{
  "time_shift_ms": 100,
  "encoder_num_experts": 16,
  "encoder_expert_mlp_ratio": 0.5,
  "encoder_experts_per_token": 1,
  "decoder_layers": 6,
  "decoder_bias": "all",
  "optimizer": "muon",
  "adamw_lr_other_params": 0.001,
  "grad_clip": 1.0,
  "weight_decay": 0.03
}
Rows from block 3 of the audio encoder of a small encoder-decoder audio transcriber, named by matrix and row number. Rows with one number within an expert belong to one neuron, the router's apart. Each number is 500 + 25 x the weight over its row's rms, rounded and kept within 0 to 999. All counts start at 0. Numbers have three digits each. After the name is the row's rms in percent of the matrix's.
After each expert's rows are labels from the 100 clips, of 14976, where the router gives the expert most weight on average: "responds to" is what is common among them. Only what is clearly more common there than usual is listed. The data: single English command words and digits, spoken by a formant synthesiser in many voices.
# router: router (encoder.blocks.3.mlp.router.weight, 16x256, trained with AdamW), inputs 128-255
# up: expert up (encoder.blocks.3.mlp.up, 16x128x256), inputs 128-255
# down: expert down (encoder.blocks.3.mlp.down, 16x256x128, transposed), outputs 128-255

# expert 15
router.15 094:493475454483514492482514515498522484525490520493538527517483478480505470467457527464502494508512475499516488523463451474508521497545469488462512471479505450497516513484485480502487502482496477535512538533535490491511465480494492547478540474472507506460527452497493512520483489486558495530528527518455537505512535525533441510465514458511488492491534531486497499502525498469482492475457
up.2 112:511525487509462581516561461491502513500537499495475509508522515487498501511489464500474512530524500528481510464522509432461497501467505493513510535484489493486524520498546479503448511516483515520504582487524558510552483501500497474523509559490500461496510518437517504496510490484475496490495454524512495494502501486487512491491489513534504508483462447489474475496502488507496484485506
down.2 112:522490487495537494509507526511481457495500503490488513485496505503515509524488487498496498542478463470502490517498502501576473514482508541479494538519570531489453508505462501457534466478475502511462524530491532513500448526449450503485507509505503532505500457481504522504568539505489417455507512506475502492498512505498502459508455501511490508506498490479505484493497510494454536481534
up.3 023:509526499479524516498494483507504512505497475500492488470497502508405505528490490517494510479508496511509523484501501491485492498500500534497528504485490510487501455502499500526511463501500496501494408498510506502486502500491523508520506485504503462518482512578515500503500496490471491530486500484520503575504520503494487494501508550535496498496495515507547461503467392500479465492507
down.3 025:546437482502510507485495472455504505518488512480467476505531541512583488534474508499488553493445528502521491447506509508504506494446499493511476579501491528496458499496512550504512471457500512437527513504513494519491484575449457503513575491502533507539504502503455507479481493513511508527520506499489495499500515500484497476508512502507501494535493472500439450491563502488525500511518
responds to: thin (high-pass)

# expert 7
router.7 100:501512446487536486515483514499536485540494494477500505518468468467492478457475507476456523533490474493506500539465441511513532474515475521482475450472535478469496486503501468514497512480529501528508540521508470489515485525443511559467538471489512508476546471528485506522479489504503473546511532515463539499498510505528496534447525457525510498495519495500496488507535500463506512488459
up.4 097:501548610540542507527514490489454505469502505500510480452492499492537492505484493497488453482501516481530509493506451501549479502472559482493444508470533527479480588495500503498456510503539471472532493502497506514498501480523514507457507536492494497525495513507498520511471546544497410502502510501502497517517487501498496491477467514499490496512467528527537516482510517500528465563521
down.4 096:526474498462467498495485532496487411487508482499509500506464463488491542464506505520501530510503476498439491499488543497492514517520452495479497467495525523495527447508524533497531506507459524509468499475485495519503471491590410489536468497559496466517530500533502494501501503495547552484508494483492483546507565526478516502490497477474475493486493519515500533494492481521484515474492
up.5 124:495499483506504499519512512490488515495528551536521485510475514557536512494505542526504489431480457489511459482470491457506491504515490474502463495476480491553520499560496473477484507514471492515492483499490506520517495463507489496482514534512555520465428496456525519568498515479505555497502468526481422486530495520501501498481521477569567477499505496493511472505472490494500533490509
down.5 117:482489529490485496474542513485492473523496491509484502511485509506509476511491489504460488463493471511514503514504506482487507514486501545514522500482500498488497520448466587524515480492472509493485478549482517503528494517516522501487440522488501469465544508524488499490518504518512468517518456525474506479513504489540495529450495519473485543463513494488513546496610487528491492508510
responds to: voice: child-like voice; /k/; /b/; /æ/

# expert 13
router.13 098:491474441507568477510512514512529457524506513492522505506464487474511487482496485484476486485511477510506483499475487488505551502536475517494535490465504457478501467498479471516487499482507509522490537507538477495540499500471520540462494484454517484495533451514524543525479489507531493513493535492488527507516498520475458518453510465515527541498546513530504456510511521493501513472491
up.2 092:440484525498497512522515482546484486508451515525494516487497478499504474538504463518533560488484506533499475487472466512537545495485548473521460531519492505452540477499484499506496500478532436485538519461516486490495524499491496491548516490506505553491463490511504492506448541546506509472511470519500510493470493466505478488498512491482499453515490468514495510495505480518478496499500
down.2 101:498487484495498513469466480484533490524457474524499502551466500527489481504495465506494447501472468513501516483483480432494497468483501513475492518493499474477504488484498468524525478497503534519488539478494534508500476502471497509537525524509503499510526508501457485502497500502482547555527532513482494505478473557479513525489521456506496457534502494502502474521559518519497498458552
up.3 057:500492505459491499536501500538483496457501500497500493460498422509514613549511511500475489469500494466472503501460494504496489489486491524502568539539492510539509500533518538498508514540509492501502500495509503500491498518526501486470502500497521502502466507508528496496499531495501550474500498516503492521490467514498480480502502587460533475505497496495497531518487538485499506501510
down.3 065:550496572498493478481456551491500519496489514538500491542467505476493532478497510483498502498473481502518487501488503480439500514372503507466489533484442450530450505491502512467550547500484488505497508485503439475512504509507484533512477482517515461490483496503498502494525562485498490557526462530513482497499491492421555436503503499489497517494511544523477491500501504535514509538497
responds to: /n/; pink noise; /ɑ/; word: on

# expert 1
router.1 099:463486468506527483488500504510538486501498449474519519512470477510506486450472479464486496517471453500522523517474456481479531496534445486478487468496514451505514500471534457499499494491508497529479521490487486530507484497476507531460525497453504496492559469506518523522477445485512512539520539497500521520490544508503495530490492455540513526508509512499456469514533541477513490486425
up.2 105:481488511485478511492523516506499529503502553471488506525496498548501477525534510503507488497489495483516516502492507483587498496485549503498527476444529538471481502573531512499511550547509507547473453602509480503454500459525529519479528465491514488505479470487513498498530487517480481493545418515509486441530499548518484497490505510471500498489471464477472513507507546484504504466472
down.2 103:510491532463488512515533494501500560473512492515505530460474494494495495473438454516530510524508491520509518515483471494497499473498491504477495503470570473502485499534502461541496506539515518495490506493509515494500556486495511490514489498483502499552500540485467492507492516543475491463501482486479515482503549493472491470500487491484502512565467513508512500483491494534485489547504
up.3 107:476516489476511507453510494506491508495515436499503504500465549499501506526484480491443468493526555501498512485514502504497487500547553518492537530500532481519473492480521512499513490507496506479560505476508507563537497511481521499506491537526508508516506511468542522478493526500488470502502502540526495538476477527506540495491507547501442510495477531531487501483545571474479440467491
down.3 112:495502540550485463503509521478469497528503462498470482505504485493469494515503600536509500520469399432492500495538501487495505502502487532471493521504516497506511525503511501504506497498515458481488526507519513511518483510424517492497494526485485485495476495537507515487503457481485515487489518503496526531539503477504494497500485477524510493504496503502498506549453500488504541467487
responds to: pink noise; voice: child-like voice; white noise; clipping

# expert 2
router.2 089:463477446482545462492492512521546467496504460509518476498500486477474510444449496498503501520506477482502488522480475462484540492527477518488506476488502460492522519510508468515507470465538507514491515502511487504510479490458514536513524519476470495501519488519497522562492503517531514525516548494488524516509531507491505535474495464513487498504532502492484483492530517473497493515497
up.4 111:491554487463453468511498529506489501485478503486501502470500437511495459506499538494495482510503452475504530493509503524506547491458463491496483513527587462521484617514530509505525492510508496531522489511487493502546492485493472497517497517509522517435521486506532522493495496506541518523487522504502494508499489502496487541503515492454499564497533501516499472457476500483487523552505
down.4 113:517496487515510551527487457532503481467510509544475519515506521507443564474497480498517507507461498506497514501515503469495495500493496499501496501493496518492538480465509468488517501500505517485521431502502449491507470524520482504501474460494467436513495512499497483492501478458494507568471510484488492525446491510523490540508478491468500527510455502549491457497476503492500494520480
up.5 107:495522507477553514484504522535500499489483511512569470491534527487539450512504488480487510490496506564510542458487509514566498488521475499515495488524465496451495508482524481528497497497550490518509465515502455506536477495464494499455495508520496492478519517486541508470498518538503526576476513500534535529486489491530522501511445514491506494499510501478492487481477508467537494509504
down.5 102:464490474510509522491486486487478507506529488494476525536492489496464476459544523495479493503463543524420505506558512485493468467507516562463492531488525508481521503501493452488553485519456488501483485493510511475494502499488512481491495450501488507459532500494497461501448514486493539506500492467451477553497510508492487497486501518492514461504499482505504515494515504502519478546509
responds to: /ɛ/; /ɝ/; /m/; /ʒ/

# expert 8
router.8 100:494494494494541471481511527517556484520509475498488500544484452468512464484461484458481500512483473474506500520455448486473546482548465524463522473460516471459515488470502465521488501456522509511516527516523504490517502465439474519489530480477499480478540481526494517555478482471523471517523560498475545515500548501511457504509520486493472499518530518509529478501509488493505491489484
up.2 084:487495507495501507506486448512511483530501510452515493500496524512495477537491507537490510544510506506451509462503500391522506484512532482501541476485501502473509527495506508495480502480527501501498480531515533510527513497502505493475474484528442523535471490561499511521526498556525521515490493511473538503489493476506538509510498529500495504509502511480465544523504508502528492460570
down.2 083:491483445488444453500500519462510480481513572488519519520521485495477518499499508525489496474509529527511496492513540524498490500430488510498461541517523454508515512471515507503495495507510415509477493504529500505517472493523496498556418513454476494475512540507499469500490466540472539501523521492522498533519502492495507511552485486482498499513516517525515532500452495532497504486529
up.3 110:565484507528510484509499500499501499518493519496532476493551474499502524460499509517513521501493482498517463500487492502489496540487518487497465497476522495549492492506464514497460511484475497489453491511437519463469464542493551496483510506506493495510499499508461484497533510526499541448525503474547462494483495516481545507506533498529482486472500447469500508517438489535498477532488
down.3 105:440492502495474489486518500455504506526529492554505442497487532521563517473511519529495528530502454507504484491463502471526504534529500527512499462522438535434536498485496437496477524493526498496479525497482513498507499458513490522515519515509557496495466538501481550493510471522516473514478469486492533461480514520479485506539528486519442497506565512501499496494473512532508442510532
responds to: rumble; pink noise; /ɑ/

# expert 11
router.11 099:509480443511531472484490520508526473520502461478527499520511464462473491514495516505500523543501476507506479493471460489502508476510450501456536464473519449483497480496483472492493474466519490516494536495471486483540512519456487557472485499497498493485544465538506523515460483521530485527516495523505507531532548511493505535512530462499488493485503509482483471503515527472517506514445
up.4 112:490588488584504508514467501513498486463506496477526510460498489498521505501480476479505485550469557502531504542494516527461494459488522539506502561450527489499503537494517504495599503465506490502472494492570491523549529492518491510513503508505492504523497522447501504496521514506500511471516490576516494478525506495518531493476508471471484493505506499502515504474477524489480509509522
down.4 101:500458491518528507492510457520531534468513507470512485523463631497522494511501494487494494495541527475501498533526506514499498513525508469437483477513495468527510482515493445515459513514510468513542527493504513468491521526504466500455513505510475506497486484510489506473533480536515464526501494472552460562502496513513553492504593463484503512483527533528534484421480508484498502488497
up.5 106:470502474460500511572504497504517470490501510525485510487504500496511550478552504508526509480509464495505506480532504449476514500490475518452465503475503488515491500502499484509464498485495479506501525484464523497455514490527516490536461572493503470521502532490513498493464482518453516488477503494590538494511508477506520500503497582480486493542516489499522507469509519538526498516509
down.5 104:497507495525497507502498489483500504490470502506523501521437471465527505534514492502495514525523488557483523523493514470526498472505486500530508484497513531493500482491480476503514491517490465496522457438495532519476518489482479508440503494494496514477509488509503505532518544507527562510471544480495482484441440492501486421520502469472492513501515509457489520490531486513479501519505
responds to: /l/; /ɑ/; /m/; /ə/

# expert 5
router.5 094:488493457509542475485493535515505488511491495491501501520481471478477493460481525479498489505510469512514475526485477504482533457542464540469508469497531474451518487477505463498508499436535488530512535502484487495532515510456511541486547481484506513458526466523473521546505458504516502531530541518479530551530566525522480552510534482507509503484514517505492466494488533479491497489493
up.4 086:482439469502495477533485477496497496500504480476561485496509502500511474537499504491502486451441492488520539475511507540485530516519500504523498489524501521517442515498500508461508504489491511481472473544535493522514520515481482500540512483520497522488489477498471506499496489520509504491504476532511507502451432516502487502522489474491477508512455514469498490550516507493499509473516
down.4 096:515508521470498531499520558513509466516503510520539496461503554519398554492478533490498467518497495513485499509495516469499488497504519497499490491480484445495513503518489437515470511479528552518552493506492504494476500479515497450468503486540496486453485487499485506412545522516516482483520509501440503496526526487511512505536502501478548506480509531493501550511491516504520517519505
up.5 105:517475515485470491494485504471517518502497494521491508481494494448539537488457512509503523502540517519501466488515500499504478482498521508511562536498494491472540499492577509476474528518527505491465506474499523508510501485491499500536486499513516487472501496440481518471497493532474507483510546502405526507492501439522487474478590527510490501458478504552590503462483483484491491497482
down.5 106:475471537487477494490506514447481489494493506532499487491491523548482441500490555533499514470512500519514494516500495518503495509536482488531462515472516514480449482400466532491500507500518528545508491507494501497517532474481478529504491510523531546527456504484572515487492450477553510500472492499529493488472461530470513469466506469497500444497519519439495505494497500499492486489515
responds to: reverberation; voice: child-like voice; /l/; /ɝ/

# expert 14
router.14 098:525481471466557467464471529513517490509454495495482517517482484471491474484462503484502486509516446482512486503503471485474553496531473493490516451480505430493509472503494517491498469482514478516537533509476499511500486491441487528455531470492489478463508479483477536511475460498532480534515523500493511495470507522519477542486508460511512506503504505505511465468528533509521527477453
up.2 099:488496519485467467506520514500497434504488501508499507499510524495503509532530498498494476498501485508472490494540532504503502488552501514506502509521507547451530509476491529523508529480468516471489534495510538504495504522522489502485538471499497450496463503493510488524500492483477574495477470498505464490464505495518515550491487496463508497489450522500546464494502429500488505500505
down.2 089:517481496531501497499494559483527493492498498499500501497499504531493524535507475517477540520487450510493515481522479492525497502524506500504490501505480478462499517565480496477499492521468528512504487477510471496513514497491508546499501487476465483532544523496482508454503501489520504514497468496520485500518519498490472536498497565454513499521486512446472507520432563453472498506525
up.3 096:461498515503475574479503527505503482502498500467476523487494471495490494484545533439510530499437498502498502482475498526538485502466496464494497497495571494505454535542503464484524476498499471482498498504517452506478472461550518485562475503496504547537513502448492491458544534477504481526508505541498554498507502512517497507505488510456499496490506469505504477510428489485494540529528
down.3 106:532520482501465504495484448464505491490465531490487485491485474494504490478508461545434481510499510557498522513503496504507478534489494501541513510500506495510510502485477494514484506506515526516469496498444402516471508502500524480501529498514484529480482441476497494487498519532515510513480490530493562492502494511488530495498525479509526507534516504496503520471570485481494528501476
responds to: quiet level; /ɝ/; /oʊ/; rumble

# expert 10
router.10 099:513491427503551478513511537526516475537489496519529514549477465479477494471469488471463512532531452493507537524465462495504528486529465531434502465468494484489527470471477464489485509476522487518519522492506473517530511500470488540455523459480502470448524482494480505544462481494537497520506551484492536496515520510539465547468495472521493505508483509499489465490527526455530511470481
up.2 101:583490522528502505482524471514445509515499490491446494501503544513534460504515491467497484469486460503507512508461497500499489513493452475500470556498505501477508461481456533553480521497527491492487546504541527481504488488495451488498489476524563504546494538507497494491507485478503503560542512491484525491539499506508539500520517521501497496503490521422546509509506491502503485491532
down.2 097:525530507495551487474493494474504497445501505523476503461514472459483509520518536520486525497510454495493485465506499519497521481526496527468504517462504543488485506523528506486500509487484486498498455482512481501503541442512539494503503512502555501430494484485478503501476534489495473542500464483488453502514532520501485543504526487512483508506509497505523522485533502524496489506470
up.3 105:502528484493510502506490481488500549508479522502539470518471466510480490495437496484486513488540558497500499484463541461520487491512517497525491517501481518522520503522500493480512485517545505507537483504493496494549518478498568510503483458500498539527500514519495495483430491550468506479496533491484517523515509514426524521499501473544499489507450553514501495521493499526502524511499
down.3 111:514500490503502500468511550506492518480502470513487501495486524503482493481560501454491444518529541442535478496495477524496524481519501504473489481502502411522503531469513500502517483553471504481529513489506497496466472466495488492466489472491509483512530501551525509520493498530524542517501503500490450482498539500499467479545506476511503528509532497496483502521510494535504504508485
responds to: quiet level; muffled (low-pass)

# expert 3
router.3 102:511503440490533488488493534483517479531459490486507513539503465470506470455513483487489488511500465484516467509440444525517518482526489515454493486504503475446489485491524473510511504462506493498495554539508521498518504485458518544471558502483528474473514493484491507540487503537519500537507557528470543505522546520526468538487523443488509500535531530509538471488503526514545481504483
up.2 100:479507535470492500517492548519492530500502483490497506531480519500512464494491521491505485496445501450496500529523516488516508506484527508552457496524503516554498514495484547503524493517531508501489494562554494497510524495535510497538464540518484508486501504506519502451507505419479500461505511436519497475461483499489473499497526505502475504475489521486489501493492531474497500486485
down.2 107:488479488486509474514498506531492494518514518515506521532520462512489492466497462511506473532492500490486464480506488436481491532489502497497497498479556500479528524478474497519536499502491542539526444520494520499479480512510470490498505496495482516513516501463467498458497543468530525434495476497489499502567563506475517510506501461471495566502534547529523471526517495506498502502483
up.3 129:530527491473495499487500554468523497491501492499522510511428542513504520506526494460502500498522480441500500526486528494525501508504506463484489522504520507499513490477575540473441503524501506509502523501467523486509500531484556555513512493506501493454505529527497509512411474517493455450514507575506520494473501471501505493520518508533501494496487492574516487537530492480496488503507
down.3 126:516461500496570499528457493524509460528484489527503487472595503490497514441464510453515487475527552526496512489494469508513517510497494497478487495504471507495495517484500497533506529503508505498431453528534528498507498552499491512521493501491502520475513503508493484455525535523497474554510467530481560480475496512517520464499509524516497495513494507487492485552503498505479527548484
responds to: quiet level; pink noise; muffled (low-pass); /eɪ/

# expert 12
router.12 119:503487513545527514476454510475494481512508506489496546494459511526496476495514452479521489473532571529506505437573497457508491483487477491502453540511502503505476504513532495496495477519487478502493449500551488507533491496496532509470516535488480504437499522545493491488495493522479507513467456521510533470475532468511539512502465505456509477500518512494495546497474498465522496541482
up.4 089:550491510518520492466477506513494499477508499501500491481489510483501502509499551514441506500493498498504472501522543510511458504492506514475477501483481500475489501502512504509504475499470497499523461493508497513499485496495497500500496501496517547554505507517475492475513509484498477407493540502488554488505501493506496494559496545468521493474517424465516494503493494504517498477554
down.4 108:498484522500477573470519484494483510485509533501520482507500569484508502526490572494501497500459495531498478496494525503501503495539503489525499514504494504519528473512513464499500506502504462506499484457501499506527505510497551545504502598500501430503501470483490504507495502506499556444496600554438490493493511480462521484501499497498550499475524526502498491481592504469495500482484
up.5 099:514533518495515504489507508494478499501506494518472491527542502501502498556496520543484555551515502488506538497462500428507502503511500428546499496506483492503515493496513489510493556482497427487484453473489516499491494525503521477501504490490472510489547533473465483497506498500512502495501475480493512502507499493471540519504499485458508498464504502491517482543529459500531509494491
down.5 101:504471475484490504527505496452487471497456539510500563495406498507484500524489538451497504416497533511484456497501490501511493526533501568507490548512493477494516484509511501502510454476484501507492485515483494492530504498515500497535431553501506505453518496549517509470530497467547503573484530504492503490518513524506536510473483512534475456494522492451492507522490502472456525470513
responds to: /k/; /m/; /ə/

# expert 6
router.6 099:518485468495524446464472512538521467501498487485504465525484474498476483498448488479475511513523461493520505495465448490507535508532446482465516461491510459491500524484495504467516497466500481507473560522475484507513516514470505549495514482492506470487541449521487512545480480508540466541527537485496537509506518541517481524485515442524486517501526494492491491507486569480496509486478
up.4 072:526493464476484494449482491503484493476551496503470496490500465489506510522497487508504507514442501524486499474505455484470452518501509500508544495489501563501507498512478529466518600499477502499502516529490513498497508489493489513498504516506477541495500561527502484495507533514496481505495498499512479501523498504578480465489513486529501489470501506536451496541553546500578510499487
down.4 074:496489557504491494501501501524497498491500493484501490504410510480498495502500507499500530541494452500481501499524486531497501495500503500517481498541504507476462508437485517462468467542498535549451466478528483491515563475492475493494442510493520560503476492491504499429515508494546511528501546509490501503529511500528473448501484508492484476548538489471503505475517496507500492506498
up.5 111:505467535503451503511497487496537527496444581530471488471499512541540475462496514546482508545491498486503475466540516462518539492482501512490525492507518490512475539489466497541484492502509496488482435490484468506490547489488500498511505488496493501518497510500504516519501520473553530463420510514518530510530522491506492512482510544492452502510501495524480512476498491490473488492496
down.5 105:544502485512503501553489526490477498514497527437473512501499507508483526497546444498501522484498510503493505511492470511490502521482521493586496543511505520504480487432522497472492491496503523501506503499538517500522479488515500504539497498509494525462506478479507529510480515550480470507508470538508443473448473502486498508518486501481471499442482507568483551494506479543495445495502
responds to: reverberation; /ɝ/; /l/; /n/

# expert 4
router.4 097:503460450507526473479495534520489524541512530496501497535500486498486506465473502476506516501497455497500489510470446476504540489518440494461490448456521454484506479471498476507504432505547510520523519508519487495527499496465493525470529489487512477495510461489489499547482471519524515518516543457476537497528534498501489504469508461510481492491500504501488462521523500463499523506487
up.4 122:540506524532501506499492512502476506479541504476520496520502500508486495462518457482508520447508523500471501502515509467498476464501508501502495543496557522496505509487476530467506472530503515481480489524558553503497508526503526498510510513478506506476500528469527500513466449531499498496477501503485539442474549504525444482488514495404500510510500527507550594464474455505480531504488
down.4 120:524519501501448478511505525477511467484480495483486500475490489516482573477501493502491532528520502534504497464524496484501502533511482567497500520483495530528502552518563506491468544527500492470469569485492511505471499482527504518478503501497446547493507496501464517497463501497479493482496491506499483470444509508518484521533519501492505508494482529480500589515485492465513498572494
up.5 090:491513506460512530448501493499492490501508555534458485507497504550481497447499483507462496500496540501480481485487503506434499483489532487483540434502515500518513488488521511501520516510496494485494461456562516473495512497493501429500486485488500504500494548487548503519511483429478494540493523544505526513503436478495561493487490499508469535405493506517520492463491498498499494452559
down.5 091:503496550484496512506495473513492479507497479475531491515490529492521513537519473491508509486508472522467498502507505490500500488500455501494488506493488487494511449499483468460525491482532462498517468516468491505501504527477542517496544493508485560485479510509489504506479517529491482469466533470513501463489514481474485513498490478481533528527502469511519470539522575464515445492496
responds to: reverberation; /ɑ/; /l/; pink noise

# expert 9
router.9 096:534463458533550496485489531526530475532484490480507495513473468473489474488472496476472527510491455510524506506453479478503528500541483492458491479461510477494515467500501436525515487472510508514521536541488482484529497488472482534480540470461513488482519483512512537523489442488547445520513519516468537499498558505491480534484521475511499510517528529511497484475513549474508511495471
up.2 102:499500479485516473499514534474443499518505512559496503490533503486490491458485465521465549522514517486460471469522500519523475491552517446480477507504499468563478503496458504498475530493512470453496420500485510486502498495490533469510517532479507521488501530494501497511480453527500575519548529512472514510530559502514523499517462463498502508500523501504472527502527496504521508530546
down.2 103:491476558493501521511500510537516525519489471538532561534525481493509483500513456478483484508520517492474498527501529492512513515467508501467489501493487537488500502491488489500508479536519545471494509529502482481513490497511534476500518447480478551524484487496497507508499437506468497475472505501492525488418480504552533464528511482482508497491431486500471499476495498511506497482516
up.3 081:494488492543534515494472481496469493514507479510536553542514449493518516504523492529499503503500503484528465529504538502526494498488539486563500497490528501476502467464507512492484487564545492496523495495510513467473513389555543495489465511563463471501496447489495501432498494500484500495501501488514563547530470488507513489517506421480534490499485486516506464506503507511500503479500
down.3 085:520489496510500475531503486521499507510518469479499525494535492495497521500438516517457571486500521499472523484519473505478505509492479511523461515498474495506520498516522467508471525501526515502408533510503529500499534499547500467530466492510500438487497503508450494474467489498511489491478519478501466500495501531516518510490516488504503518492492514502485562538523501504513492469496
responds to: mains hum; muffled (low-pass)

# expert 0
router.0 113:461498484534492522470519464492486494506516479502490508499485468496534517520486487501505537492483460507508497509466460508476453489526489484471518481502511493467547475465519444506534512504522466458486547465504484457482493531477497522493507535475499510508512482467544498507511517482516511539486492488506478468537463473485471529460537517558506505470517488500518498534516480515472526513515
up.4 122:520506469451500504505492573535512501526504575497491509487479561500470475466471470483493499502534488527507504574492501496519496508521483537458519496509490504478489501517499499554466502481476518516502527512503510503504487503495505518503503515516534548506481508452564490533477496491496545491466560477502507504477500533510501502509506499525530487562495484444528502475520557474520501536498
down.4 133:484502512479498489516502498493500452487514493496495502471533473530515440520497492526502487493489487527508514508526523501524493498503499508519450484499513500503491507443502524499502513499517490532578458484493524500487528526466542541495490494555494510487478454486481537565499475567493454532461463526515477490504481499487503458539502450497491474494519511512488460502558465472492525528469
up.5 048:500500499501502503491501457506507502499496497500494494476521540500490427497500501500432500498463500497499497502507503480497510501537461502519500499503500498463501503504500504502508543500499471498513485460528548455499483501530503499501499449499498498511511498502531411518445499500499501498507510448556502493471447496502519503499552499497500544499479494495503495506503500503492499499499
down.5 062:498474513439478537532500493498495534535500490504522500501500526580453501488500537502500529477503493508487503500555491505501504502423498525521500483501501498499503529475477501500498509502503501512495475535525500513499501433405496501539473492493499504561462468502510501534504444504465499463499511538494424573500501492507518470529414433509537427500506501551463531502489503495501491512508
responds to: /k/; /s/; /ɪ/; word: six